Weights of a small contrastive image-text model: 32-pixel images, text encoder width 256.
Rows from block 5 of the image encoder of a small contrastive image-text model, named by matrix and row number. Rows with one number belong to one channel. Each number is 500 + 50 x the weight over its row's rms, rounded and kept within 0 to 999. All counts start at 0. Numbers have three digits each.
Before each channel's rows are labels from the 100 images, of 14848, where the channel reaches its highest value: "responds to" is what is common among them; "lies over" is the class under the peak. Only what is clearly more common there than usual is listed. The data: seven-segment displays showing three digits.
# convs0: expand 5x5 conv (encoder.blocks.5.convs.0.weight, 192x48x5x5, each kernel summed), inputs 0-47
# convs1: project pointwise conv (encoder.blocks.5.convs.1.weight, 48x192x1x1, transposed), outputs 0-47

responds to: the digit 9; third digit: 9; second digit: 9
lies over: screen
convs0.114:481544541409499565538479562439550517553353367473449535520538481548530449573433493489524465429530508507534465440424497495478472463493547541526518
convs1.114:500456500534545494425584500500632467500500500500656500500500570500500500500500500500500654500500500500426500500575500500400500500500404500478500

responds to: the digit 3; second digit: 3; third digit: 3
lies over: screen
convs0.153:434445473506534479474577536554467455569459469520584507499461559494469453555460673463486544536509437498428450466446520505555513541468484459402520
convs1.153:500561500472365500555441500500566393500500590500461394500500500500574500500500380500451500500500509500400500436458500500500500500500437609500500

responds to: the digit 2; third digit: 2; second digit: 2
lies over: screen
convs0.69:516500502466524529521543544563475604497604524347572448625466464492501498482520481469510547580558568513543507531488465436437523561505487483503470
convs1.69:500500500500500500500500500500500400500388500500392500356500500500500443500500593554500500500500500363500430500500526500660500500500500500500500

responds to: the digit 6; second digit: 6; third digit: 6; first digit: 6
lies over: screen
convs0.160:460486548523488476419543481489534457531532485434453539490511436468577533539423495546555600583503471485546431429510513363533492587500477504416452
convs1.160:500500500500500500500634500500354500500500452500500500500254500500453500500500500500500500500500500500500500500580500500500500500500428500500563

responds to: the digit 7; second digit: 7; third digit: 7; first digit: 1
lies over: screen
convs0.70:509416484408543513676459523600479482497541496495477483568576430510460474475486469493441444531459493447560536528528514564529508483540568507570470
convs1.70:583500500357533526631500500638475500500500397481500500500500500500500500500511500500412500509500582555500500500423500500381500500500574500500500

responds to: second digit: 5
lies over: screen
convs0.183:459528547565471531521540535488453411491480441492413531503470513512441481416381520475537504459539513584505477462499456626531518588578410503471480
convs1.183:460500500500500391500448500500500500500500500500500500397500500500500500500500500500537500500514500500455472500560500500500500500215437500500500

responds to: the digit 9; second digit: 9
lies over: screen
convs0.173:495632550495362535509463490495580479492489516490589448558453550463516507511559569520452565586532528464503423575471497512474536527460477470429533
convs1.173:500381500500595602500500500500500500500500500500479688500419558500399500500500500455516500388500500500500500500500590541500436500500536500500500

responds to: the digit 2; second digit: 2; first digit: 2
lies over: screen
convs0.105:494522583473475476513580463434505460500462446529428506492422484479470448511412603488459459504391532437480516513559356477523464564527493450545490
convs1.105:499503500500614500500500500500535500436500500500580500500377500655500500322500500487500581550500500553500441500500594500500499500500488500500500

responds to: dark on pale; first digit: 1; second digit: 1
lies over: screen
convs0.74:512495502468450531560558592472442498454408505414462465508565566445494464481459540474441492505567536488471519606397481509427394493432507538546502
convs1.74:410500434500500500500500500500500500500500500500500500500432500500449500500500500500500500500500500588538500437500500500596500500735650500500500

responds to: first digit: 1; third digit: 2; second digit: 2
lies over: screen
convs0.107:584486484466448610584540475534496446506386455490529523490355533543467457567423482581498484536499485481544468524470525497562550471488523477546431
convs1.107:500500500480500500500500664500500535500500500392500602500500500500500500500500511500500500500500630500500500394500500500569397500500661500500500

responds to: the digit 1; second digit: 1; dark on pale; third digit: 1
lies over: screen
convs0.152:456479417466487535490585446565554540439505498473528555479495461394510494439423487416530460444390500428456573576534527492468504492423456481537450
convs1.152:500500500472500500383500500573500500593500500507500500448500500500500500500627421470593500500500500500500500436500375570500500500500589500644560

responds to: dark on pale; second digit: 9; second digit: 5
lies over: screen
convs0.8:521442523430508463563485520466390560455516535577476483566547522442494530417370490469479433449514426493547479534519380525533503503495463491560554
convs1.8:500500500485419500500500549500500538534401500500467500500500500500500500547545500500500500500500500500500639500500500251500500500500530593450500

responds to: the digit 1; second digit: 1; first digit: 1; first digit: 7
lies over: screen
convs0.103:503617503472533529528486499509584508539418425503490504500453492577464457587548490502507431413547504505494522502380477539474452504484524433640527
convs1.103:500420500500500460426570500628406500500500500464500500500500553377500500394500500500431603500500446500500500500612500500387519534500500500500525

responds to: second digit: 9
lies over: screen
convs0.16:588497469449541434540425530546524478458531524583555527511472490409506519436524487445543408555494467464542512463471416521445523457549487488656506
convs1.16:500446500500433500533500523500386500456403500506455500500339500495438500500500500524443571500485634500500500500489610500500500500555611500500500

responds to: second digit: 8
lies over: screen
convs0.33:378510482568476564493458470523518444422505517507594469534519507492422578509493579487492491517482488573441636525577538514496477548464532457457583
convs1.33:470500500500586500500529500500500500500564500500575500377500553500563613636586500500529442500500500548439500500461500500423500577410406500500500

responds to: decimal point
lies over: surround
convs0.176:429569501452481439550443424500483496523494476424497540530444456587486491440472417328523570506510444503524524574499486479573493518549527454547489
convs1.176:500504500500500500500500500500625500500500500500500297500500500656500500500341500540500500500500500500427565500532500500500500464500500500500500

responds to: the digit 3; second digit: 3
lies over: screen
convs0.68:475512525563503517506465559538534407540444485506528524420633527482447494594373537476452504556464452526534508469486499525506497537445473501361508
convs1.68:500479500500500500500500523597500500500500500500500500472500500422636500508500500500500500430500408419468417500500439500500460339559402500391500

responds to: the digit 4; second digit: 4
lies over: screen
convs0.20:530544608545451477441486542462461530474430489488436568424535472491559497534421493450604486511381444510606412491489474481494464501497455460475524
convs1.20:500513486500500500500500500500500500500423615536500353564475500500500500500563500500500614494512620500500500500485500500500500500581500685500500

responds to: the digit 9; second digit: 9; third digit: 9
lies over: screen
convs0.99:517494518583592503496553465449485500544498488420549527514488474493534543355515492561549436538452588519483568582518439483505452460426589545533538
convs1.99:500500513500559437322500459500500550500500500413500590431500627669500500500422500500500500435500500500500500500500500500500473500500500500500500

responds to: first digit: 1
lies over: screen
convs0.167:479510488402439606483478475517564453542305459501493526445531482592532475562501484498484490508537474435528498489532488479463464447456561524567478
convs1.167:527437500533500500668500500500324500500551465500586497500500559500500608500500500500500626610500500500500500509500500500500500500520500500500500

responds to: decimal point; second digit: 3
lies over: screen
convs0.123:474503594519497474476504529497526541474515504530500504531500487539542456494427403428414445552482500443531501474522632484536673472561457451470484
convs1.123:500539362425500454407500500468500500500500485426500500635500500500500500500500500441636500500500500500500500500500362500500450500612500500500545

responds to: red glow; second digit: 2; third digit: 1
lies over: screen
convs0.130:422498538480471450535583540522463449514422452467484536484513573517467469528490382461427541460522430420489526550503522527434423448596512442588489
convs1.130:500450500500597532500458500457660500405500422422500500462500393500434500500495623538500500500500500572500525500500500430500500500403545500500470

responds to: the digit 7; third digit: 7; second digit: 7; second digit: 4
lies over: screen
convs0.115:524545559510482488519615614449563535573470518523564470447470574538492473570505611546416461505482467542554466597532507534488470513504554565509483
convs1.115:500500500500500546612350500500500436500500417492345497596566500435500500500500500500500500500500500500500662500500500500500560500500500500518500

responds to: first digit: 5; first digit: 7
lies over: screen
convs0.88:450489527466481464523504605487512471576486492505533489499411549551535467566380468435425405531608498506498473453445494386501433530525505470467480
convs1.88:500451500500500524414609442682500571500500385500500500500500500500500500500458500500500500500484500433500500500500500690500500500500516500500500

responds to: the digit 4; second digit: 4
lies over: screen
convs0.127:574440436486447527492469575558484509548443503512460469550479493522514527526440553415411418472528466548563496588556579582438537476477492478436413
convs1.127:500573500500500399500500500500528500500500500418586500500564500386500500500624500509500500500500500500480500500395401635500500500500500500632500

responds to: the digit 0; first digit: 0
lies over: screen
convs0.55:421449603435462460532497567532495421551508525461545506453498498468549502508421504532503605523560484444493494359543452401492486514455504509443546
convs1.55:541566475515500527500540500422420500502391500500464500559500500555374438500500500500500431500446500546559500630500500572529500500500384500577443

responds to: the digit 9; second digit: 9; white glow; third digit: 9
lies over: screen
convs0.59:504447470583489449522455586499560480474487443520431468326531470513475595507511532548530598551528480490487433477490469470521537527539574469546552
convs1.59:500621500500500500500500500500415500354500500581703500500500500500500500500456500500454500500500500500374443500500500500500500500529487569500500

responds to: second digit: 0; second digit: 6
lies over: screen
convs0.72:490499524464510445484595599595561510507445431493529502438420528544526508484408522421565578564463536508536497423497504562486453474550595486540523
convs1.72:500588500500500500500425500500500500513500500500500500655635500500500500500500500500500500500500660500500500500545500398500500500500500338500500

responds to: the digit 7; third digit: 7; second digit: 7
lies over: screen
convs0.77:576449504518527494473539491469509475542484467468545486451589518507578558535506476459438543501644594501489471399578505474467542485527631543488519
convs1.77:460560500500500500500500500558500500500500500501500500732527500631500500500500500500391627500500500500450500500500513500500500500596500500500500

responds to: third digit: 4; third digit: 3
lies over: screen
convs0.136:432618484470493552513474470440568533530429487550556477504488527524496454581460481509455562391568361498407496463460483483454497500477512531540554
convs1.136:500373500500406606500500484500399500500500500454500541500379500500493455416500500500500500560482500500584500587500500477500500500500392396437510

responds to: the digit 7; second digit: 7
lies over: screen
convs0.38:508501568443432510538514487670433498543438524512449499475420551572526506485487453529401486536542533493490565494612524510439524530470490469567468
convs1.38:500500450500500500500500551628304572500500391500500500500500365500500500500500500500500500500500500500500500500500500379500500500500500552416500

responds to: the digit 8; first digit: 8; third digit: 8; second digit: 8
lies over: screen
convs0.58:439543532410512459517540538427487567500539532427620545528474563498438452470506497436374503512527495450491460445464441399484480492534568457542480
convs1.58:367500500521500500500500553500500500500500500500589500365500500500545592669500500500602500558500500500367500500486500500453500500500500500509500

responds to: the digit 0; third digit: 0; second digit: 0; first digit: 1
lies over: lit segment
convs0.41:528450571516567407451489623501562503522503398414464543525516469489518435400565454444573525452503478504560437491570484525551457510466512467503500
convs1.41:500530500500500500492500500570500500500500379500500500500500500500500537500500406463500500500500337646500500500657500500500500552500606536500500

responds to: the digit 2; second digit: 2; first digit: 2
lies over: surround
convs0.149:463424558509548428418531572523433655530544499422497489489542516476493489460480530449542580504507523554486542467467417511459433588561521532511482
convs1.149:402415500500620500500500500500681500500500500500500500500386479500500413500500500500500612500416500500397500500500500500559500467500500500500500

responds to: the digit 0; second digit: 0; first digit: 1
lies over: screen
convs0.52:528491465450515426479502523583479500477537534489596466489435460492438456491427567522467437625527466567553532526504496541565529558516614540407479
convs1.52:549500500500458400500500470500398500431500408478447500500500500447500500500500607500569693500500619506500433500500500500502500557500500500500500

responds to: third digit: 2
lies over: screen
convs0.66:575532554480505618502568497533504512501400487501503415481495482446390534497476452580496543507551481368540507505581545476426547520454523504474546
convs1.66:500500500500500422500500500500500500444500391476500442500500500500500500591500500416500500478500500500358500402500413500500500673500500500500608

responds to: the digit 2; the digit 8; second digit: 2; third digit: 8
lies over: screen
convs0.9:518469523510528555480422537357571470470538482458535479541465566525520571494543567433582610552475480496537415498448475445503506444535585526498505
convs1.9:465500500500500339425500500500500500500475388500500500500500500458500436500500500500500500500500500500500500500500500625539383500352500624500500

responds to: third digit: 6
lies over: screen
convs0.46:442408528527517449372534535431494552488489556423477479517559506463544391603559522485514485513627465508498523509489548506484578509501548461456488
convs1.46:500683500500500500500500500447500500500500500500500306500392500500500500500500577632500500500500500500500500500572500500500500500500421500500500

responds to: the digit 0; second digit: 0; first digit: 0
lies over: screen
convs0.49:559449423398427504540492516419480474416492469527480512584457478468470390505432485463488408530512532573545495478483597494556474462547574465510468
convs1.49:603618500508476500500500500500500500500500500384314500500500500513500500500537448500500500500485579500500500559500479520601500500500392500601500

responds to: the digit 3; second digit: 3; third digit: 3
lies over: screen
convs0.175:524471510519481548514513473579503434538396534538497546499424502529462442537543530519603410457554455411556536639484448517495546512445533504434500
convs1.175:473500500452363557500500587500500500343500500500500500500531500500500500500572491500500500507460500561448500430500396500500500479333500555463500

responds to: the digit 7; second digit: 7; first digit: 7
lies over: screen
convs0.155:533528553512505493487487516390513491472449534505485505501588518492449541476480571528442492558632592498523447447521555565562448568506490622489572
convs1.155:492517353500500500500500500368500500500500642500560432639377417500500500500500525500500500500500500500500500500500500603500502512500500500500500

responds to: first digit: 1
lies over: screen
convs0.118:395491449520544465529527599447573458471580521542510605499613513508544514464439463483542528435558528501531450480484550491440548535509519527615503
convs1.118:588500500425500500500530500500500500500500500386500630500500501500500426500500500500500500500500636500500500420620538500500500500500417378500589

responds to: the digit 8; second digit: 8; third digit: 8; first digit: 8
lies over: lit segment
convs0.106:556487492480476457472505483547474536543409567532483447544624501506610528533436380416471478434488502501450480365490498539476517493535498532531484
convs1.106:571500581456500500500500500607500392500500373528500500500500461407500444500438435500359500500500500440449394500528500537500500500538500500437500

responds to: the digit 0; first digit: 0; white glow
lies over: screen
convs0.12:519565511541500529529492575500445511540506522526531485493664489530541481582394415454395475551528514513417441435558560516475505473486476523547505
convs1.12:500500500460500500500500442607500500408401500500393500500500500500410500500500500500590500500472500500442500500500500548573500709500500500454500

responds to: second digit: 6
lies over: screen
convs0.76:498499482444481477521478589542576474476530544537467555480586387510543465495430477407497493505394491488473445485502430532508483492579528393404550
convs1.76:500416500500500500674651500500500500500500500500691500500500500500500500500500500551500644500500500500500500500500500500502500500500500500500500

responds to: the digit 9; the digit 1; third digit: 9; second digit: 9
lies over: screen
convs0.109:479538524497504616662535552466527523516426439402617489516475512499450431564485492496510516525474549522491505548452462508500494491560520413529552
convs1.109:500500500500634472322500456500608503500420474500500552437517500643500462500500500500500500477488505500500500500500580500601500500498551500500500

responds to: decimal point; second digit: 8; second digit: 0
lies over: screen
convs0.85:554542548472474535531484501594558428535522470464485437456578488476573490586464570500501520466549570486504457491492384526403505513512487400516399
convs1.85:500500500500500500500500500500404500500500500500500500500500500500500378325500415500500355423466500469500473500655500436500500500500500500500500

responds to: the digit 7; the digit 1; third digit: 7; second digit: 7
lies over: screen; lit segment
convs0.34:471599463512459554544521592486471627510527471561494544477514504580556495469450396426512434499539513488455469490550453519460464474585459473594461
convs1.34:500500446500520500500500500458584431500452500500500500554389500609500456440500548500470573500500500500504500500500500500500500714500587577500500

responds to: the digit 6; second digit: 6
lies over: screen
convs0.39:459527458476496544503604486615576414462383497537408495508487536482435508521452555467422436508559558492510527504563504453486506518428480507583474
convs1.39:500500500500500604500500548500500500500500685500717500500500500500615500500500500500553500500500500500484500453500500583500500500500500500500500

responds to: the digit 3; third digit: 3; second digit: 3
lies over: screen; lit segment
convs0.108:532496498415513536632435512532515539409589515468584494454512425494490497590506447456535454421495506521547552419533405549527512533536499515552509
convs1.108:464500500455410546500500514500500452500500500500377500463463500500500500500500401500407431500500500500505657500454500350421500440500500560500500

responds to: dark on pale
lies over: surround
convs0.135:499566573489430541434531434527476495607502575550506517467480426502507512549423400546440538533530494449434525467412527510527502505556443390501456
convs1.135:500500471500740500447500461500426500500500500349500500500446500500500500460500500500500500500500500500500545500500500500432450526500500500500620

responds to: the digit 5; second digit: 5; third digit: 8
lies over: screen
convs0.29:575589543535552466469628469484511437485411549447479567451521420513563552534516461447520519497497429470428501472535423536503511519551539523517401
convs1.29:376500500423511500500346500500500442500500500500500500500500556477360500500518500500500500500500500500579500500500500500500500500304500444500500

responds to: the digit 3; decimal point; third digit: 3; second digit: 3
lies over: screen
convs0.93:455521568474589514575483555512545571491513487462536504510486495547610518534484422462501400356426459555446483404465470509467470461475489467520500
convs1.93:500500500500327500500500436500408500583500500500395500500500500410518422500500500500425443500500500394500541476591500500500500500473395500500552

responds to: the digit 1; second digit: 1; third digit: 1
lies over: screen
convs0.53:475476448457425493573560543544450440463488523492544572500512352539530482483496582463438411537557469489432467417571444513524494428477506530544502
convs1.53:645500616500500500500382476678500500500500500500500500500535500500624500495500466500500500500500500500604522500500500500500500500500500500602500

responds to: the digit 7; second digit: 7; first digit: 7; third digit: 7
lies over: screen
convs0.51:499465583500511584622469521495431574529441485487516483435551564650476514527545499476500456447529488475540563458500495451501455548517539578581522
convs1.51:500573500496500445610500500500500304500500500500500456576500310386500500500500500500500500500538500500500500500500500500500500500500445500500500

responds to: the digit 6; second digit: 6; third digit: 6
lies over: screen
convs0.166:560444522558452438442548501521481547505526511434495515549537504471481521367399527454477461576471560540593488498539512600561516497573534499431441
convs1.166:500537545578469500500554500500411500500552500435500500571500558386500500413500535500500619601500613500500370500579500500500500500529500500484506

responds to: the digit 5; the digit 2; second digit: 5; third digit: 2
lies over: screen
convs0.110:539546504443553545491510508472562558471419508471504539403445517515461366550431496463417443455533453445529533435514500560467454538520582435564506
convs1.110:393500500602500500590500500500500500556500500426500500500500500393500593500562500500577500560488500465466542500500500318399500500500524500500500

responds to: second digit: 3
lies over: screen
convs0.188:523482529441591485535535529488570624573469507516498526547497423495522525529415454395438423520511510491550430473510424579519478453447506438558534
convs1.188:500500541332500500500500500500500500500500500566500500500500500500500500632500459500500500484500500500500565500500500500500439500500500742500500

responds to: first digit: 6; second digit: 4
lies over: screen
convs0.75:443519521503464448345568479467525532463415451488516517475463560508504470386509509535527601571489497479496498518492580493478497482534594412569516
convs1.75:500500500443500607648500522500500439510500610500439384500500500500500473543500399453431418412527461500500539500500473500484500476500500589451500

responds to: the digit 0; second digit: 0; first digit: 0
lies over: screen
convs0.82:571458521487469467472469557570474527521485498462495471504663472400515543554349496493491454527471503528570479463505483566537517533522490492394495
convs1.82:559412500500439500439511500624500500500588413500500445500519565415535460500399538500500500500500514413500400467500500500585500423500500500404500

responds to: the digit 2; third digit: 2
lies over: screen
convs0.26:552539551524487405511490578518481442489483568461518495455474468482580548536535398536531463471523535477550494491509420470585526508581660479545532
convs1.26:500378500500500537500500500500279500500500450500500500500446538500500500500500500500500500500367500500500500500500500500500500500349500500500587

responds to: the digit 9; third digit: 9
lies over: screen; lit segment
convs0.181:455588521507540515335572417449553589541474496452589489413476486504506506475556418493536522473463486422512454442488488484488484510487551558480484
convs1.181:500369500500500500500500524500500500500500500500500717500500500500500500500377500500364500500500500399500500500500500393500500500500500500500500

responds to: third digit: 6
lies over: screen
convs0.11:524498574522453446445593584554470507531562641489484408456504502569558460488469451501559509503550468496525486383532458490483456580487519500552486
convs1.11:500500500500500500500576500493500568423500451500500632500500500500500500481500500500500500500500463500500500598500500500631491308580591500500440

responds to: the digit 2; second digit: 2
lies over: screen
convs0.113:496469515507388453460578528586585425501434574524453522503526445468504500489378517442437440521530514491461543493524515622550544564487484491479531
convs1.113:500500500556534423500458500380552500483500500500500500423500500500603500500500640500607546500500500615500334500500500500500500500500500500500500

responds to: the digit 4; second digit: 4; third digit: 4
lies over: screen
convs0.189:591531508510533561519510560471541481421402536464632494454484451548509464502537512514430500484476508440542429521487461627512390461546535516508469
convs1.189:377635500500500434500500500462500500500531500500354500500500500500500577500619500500546500479500500500500500500594500354491568500467497500500500

responds to: first digit: 2; second digit: 2
lies over: screen
convs0.30:482581534469391500468484525429459528540432483482440510575467511483611536588465409534456535385538511455521417449514479519545482484568514529505467
convs1.30:500421535500622500500579500500500500500500535500566618429500427500370500500500588500500500483500500500500607584400500500586500500500500471500500

responds to: the digit 6; second digit: 6; third digit: 6
lies over: screen; lit segment
convs0.165:491472505588495431501516497489516506437612520443579512542546449494497489345427560526500558606501568509577508501538481541467474503505547560495448
convs1.165:500500500538500412500579500500500448500500500469587613500490500500500573457500511526446655622500518596497500500500500500375500573500500500500496

responds to: second digit: 2; second digit: 9
lies over: screen
convs0.159:523554584423489557527555521525518493526475507485652546482508515511446464570515520547409508534503469486451448506539554485430574402463576469465426
convs1.159:378500500500500500500500500500500500500500500500388564500500500500500500480500500500500550500500500372500500500474500433558440602508292500500559

responds to: the digit 4; second digit: 4; first digit: 4
lies over: screen
convs0.65:497522482569541527403519520442537472464511492505444514440502505494601565504474566499637467411506615498580496537532477501507561448500424434465505
convs1.65:500500500500500500500556495351350500523428589492500500500370500500448500500500500500500532432500500500500500500663500500517500500432459502500500

responds to: the digit 4; third digit: 4
lies over: screen
convs0.24:379509540460510475413531507501533490494499508490511553355419470481543545549510511532631507415477386450468508490529489452494490511476463465440495
convs1.24:598583500500500568596500500500400573500500500500500500599500500500462429377500500500385500500500637500500500500480500542533500413500500500500500

responds to: the digit 8; first digit: 8; second digit: 8
lies over: screen
convs0.22:498489520589664490433511458539516573535538508454526535534561495470537582511435544473587542470493486448551552532551543536472503412439560538531510
convs1.22:500500500500597622500628500607408564500445500583562500500500500500395500468500500500500500500412468500453500594500500500500500429515500500474439

responds to: the digit 8; third digit: 8; second digit: 8
lies over: screen
convs0.21:505508589452517585494579485582519457513435514510629475495467479553505533597472478557547512464457477459465515568435523480523501534486627567557478
convs1.21:500431500500542500500500500500583418500500338500500500500475500500500500500500560500500726552482484500500500500500500500395500563500500500500500

responds to: the digit 8; first digit: 8
lies over: screen; lit segment
convs0.121:391513554510523512456487595475494564459544459361574450537503482498496507541481533487551560507537491485501473395570480378462474500513556447452478
convs1.121:500500408500606500339526500500500500500467532500500500500500500500500500432500500500500500500500500500598686500468500607500500500500603500500500

responds to: the digit 9; second digit: 9; third digit: 8; first digit: 9
lies over: screen
convs0.64:471476579372525422541476529498546544544434426513488471452509544455557534581488492473510472473442432528437430554483411487454513469563560434557547
convs1.64:500500500500500568500500500500500550500500418500615500500500500556500500606500584500500500447500500500500500500605500500500500533321500500343500